A small multi-label image tagger, trained from scratch.
Model: 32-pixel images, arch swin, norm layernorm, activation swiglu, moe soft, patch size [2, 2], depths [2, 4, 2], widths [64, 128, 256].
Training: ademamix at rate 0.0009, 6400 steps, batches of 512.
Data: trained on rendered rooms with furniture, 45.2 epochs.
Rows from block 4 of a small multi-label image tagger, named by matrix and row number. Rows with one number belong to one neuron. Each number is 200 + 30 x the weight over its row's rms, rounded and kept within 0 to 999. All counts start at 0.
After each neuron's rows are labels from the 100 images, of 14848, where the neuron reaches its largest size: "lies over" is the class under the peak. Only what is clearly more common there than usual is listed. The data: rendered rooms with furniture. In brackets: how many of the 100.
# gate: MLP gate (model.blocks.4.mlp.gate.weight, 256x128), inputs 0-31
# fc1: MLP up (model.blocks.4.mlp.fc1.weight, 256x128), inputs 0-31
# fc2: MLP down (model.blocks.4.mlp.fc2.weight, 128x256, transposed), outputs 0-31

gate.39,213,222,192,165,216,147,187,209,200,198,191,197,162,233,230,198,236,229,222,187,214,214,150,159,219,202,204,226,222,232,252,134
fc1.39,187,190,182,183,199,199,178,185,225,193,166,213,237,196,211,160,180,197,192,268,140,224,155,204,234,180,202,241,168,210,148,171
fc2.39,284,159,216,202,176,206,215,267,207,263,186,200,217,171,252,224,198,216,247,241,215,195,222,196,124,193,188,183,193,212,208,219
lies over: wall (100)

gate.206,214,144,211,238,232,232,226,195,138,244,162,190,203,178,134,203,207,222,190,216,219,258,205,196,245,150,172,211,189,143,154,214
fc1.206,183,206,195,165,207,194,144,168,189,215,188,212,174,219,194,210,188,174,190,240,216,193,259,182,224,196,225,192,217,236,200,192
fc2.206,195,186,200,185,197,195,183,200,206,199,210,177,209,203,187,228,195,226,354,183,183,112,210,181,142,159,220,153,223,215,203,179
lies over: floor (100)

gate.75,221,166,230,187,178,210,175,208,214,172,207,150,228,271,233,142,192,147,192,223,216,230,203,212,192,232,133,168,196,248,249,185
fc1.75,152,204,180,135,223,210,267,194,242,234,229,192,206,191,242,214,183,259,218,198,237,244,228,194,221,153,196,194,184,190,191,161
fc2.75,217,174,187,243,158,245,244,158,189,263,164,191,195,183,198,202,243,192,193,256,193,247,212,229,214,151,205,171,171,148,204,152
lies over: wall (66)

gate.69,180,171,222,194,211,173,193,218,177,169,198,201,195,240,141,213,240,168,216,188,213,212,166,232,209,200,202,167,224,227,211,207
fc1.69,230,231,185,212,168,250,226,209,199,212,201,189,194,167,204,234,142,185,234,214,209,216,212,200,225,205,223,203,225,218,205,273
fc2.69,192,185,173,235,218,195,163,146,173,234,182,238,256,247,189,193,182,228,226,203,157,204,181,215,180,158,227,204,205,195,175,184
lies over: wall (67)

gate.211,193,177,160,250,180,164,233,184,212,186,208,224,190,193,176,218,184,176,204,141,174,177,172,261,191,243,200,217,196,161,204,227
fc1.211,263,267,162,172,167,189,240,242,159,166,213,254,180,167,147,189,236,175,220,183,166,208,190,206,241,217,217,230,177,218,182,198
fc2.211,247,174,260,207,218,239,147,205,182,165,225,197,192,192,184,268,180,188,144,212,197,218,184,217,196,210,249,167,228,190,180,161
lies over: wall (86)

gate.225,214,214,172,123,152,192,198,182,190,213,137,198,174,188,160,165,197,214,216,233,207,207,207,171,215,187,194,158,232,188,206,232
fc1.225,194,195,261,197,131,245,271,178,236,201,226,279,164,169,198,202,170,197,194,177,205,133,238,178,233,237,200,215,207,160,178,240
fc2.225,122,216,155,234,230,169,180,218,223,196,163,226,195,165,231,192,213,184,187,166,211,182,206,204,200,211,167,218,200,211,167,207
lies over: floor (74)

gate.89,151,227,206,201,180,224,186,225,218,165,169,234,192,211,254,184,249,247,226,206,205,223,163,228,268,172,159,196,242,142,216,165
fc1.89,217,182,196,147,157,207,178,203,181,237,191,140,219,213,174,195,202,223,195,179,222,211,234,201,176,211,213,197,182,188,157,229
fc2.89,200,181,194,197,160,217,224,160,275,210,244,196,210,193,126,201,209,163,240,211,192,203,219,239,178,263,219,166,159,269,163,300
lies over: wall (80)

gate.120,169,164,238,218,194,184,252,207,224,212,173,209,193,196,198,200,188,166,208,153,199,229,151,167,138,189,196,241,225,167,179,231
fc1.120,186,175,224,205,241,169,242,214,216,205,225,223,166,182,240,133,172,197,204,237,188,214,245,171,188,242,154,223,174,248,208,193
fc2.120,241,194,155,256,141,189,171,192,236,198,182,247,185,222,181,189,217,178,246,149,245,194,164,245,176,244,221,205,218,238,212,232
lies over: floor (85)

gate.3,187,168,210,138,241,183,239,163,200,242,181,222,229,174,178,164,199,250,191,205,213,233,223,209,241,181,143,225,182,178,177,207
fc1.3,180,184,199,213,152,196,187,225,265,186,182,99,208,227,217,163,233,154,182,200,164,199,223,159,147,184,244,194,222,261,212,194
fc2.3,193,163,230,210,191,221,222,227,176,233,219,163,203,190,182,202,206,221,379,239,186,124,213,207,214,180,203,122,199,200,167,218
lies over: floor (100)

gate.85,210,162,243,213,217,134,205,149,243,228,197,220,237,224,217,181,203,197,182,189,237,224,179,224,224,199,121,248,183,164,214,190
fc1.85,249,231,202,158,165,273,209,204,204,210,271,196,251,165,210,195,158,203,216,173,197,201,213,227,185,207,253,193,234,227,203,209
fc2.85,237,196,166,222,218,178,170,180,274,220,204,165,197,220,167,157,201,180,350,167,205,128,194,206,167,174,218,205,220,210,244,252
lies over: floor (100)

gate.60,199,219,142,232,175,201,164,214,189,143,173,180,192,77,210,189,231,223,202,228,212,213,193,221,170,234,208,189,222,179,220,249
fc1.60,246,121,182,211,209,200,180,196,213,233,196,205,203,179,253,194,224,152,162,234,226,173,229,232,217,166,200,220,217,210,196,154
fc2.60,172,211,177,183,174,239,169,163,245,204,216,228,235,184,168,190,165,163,211,194,174,188,172,202,147,190,241,242,172,155,184,175
lies over: wall (75)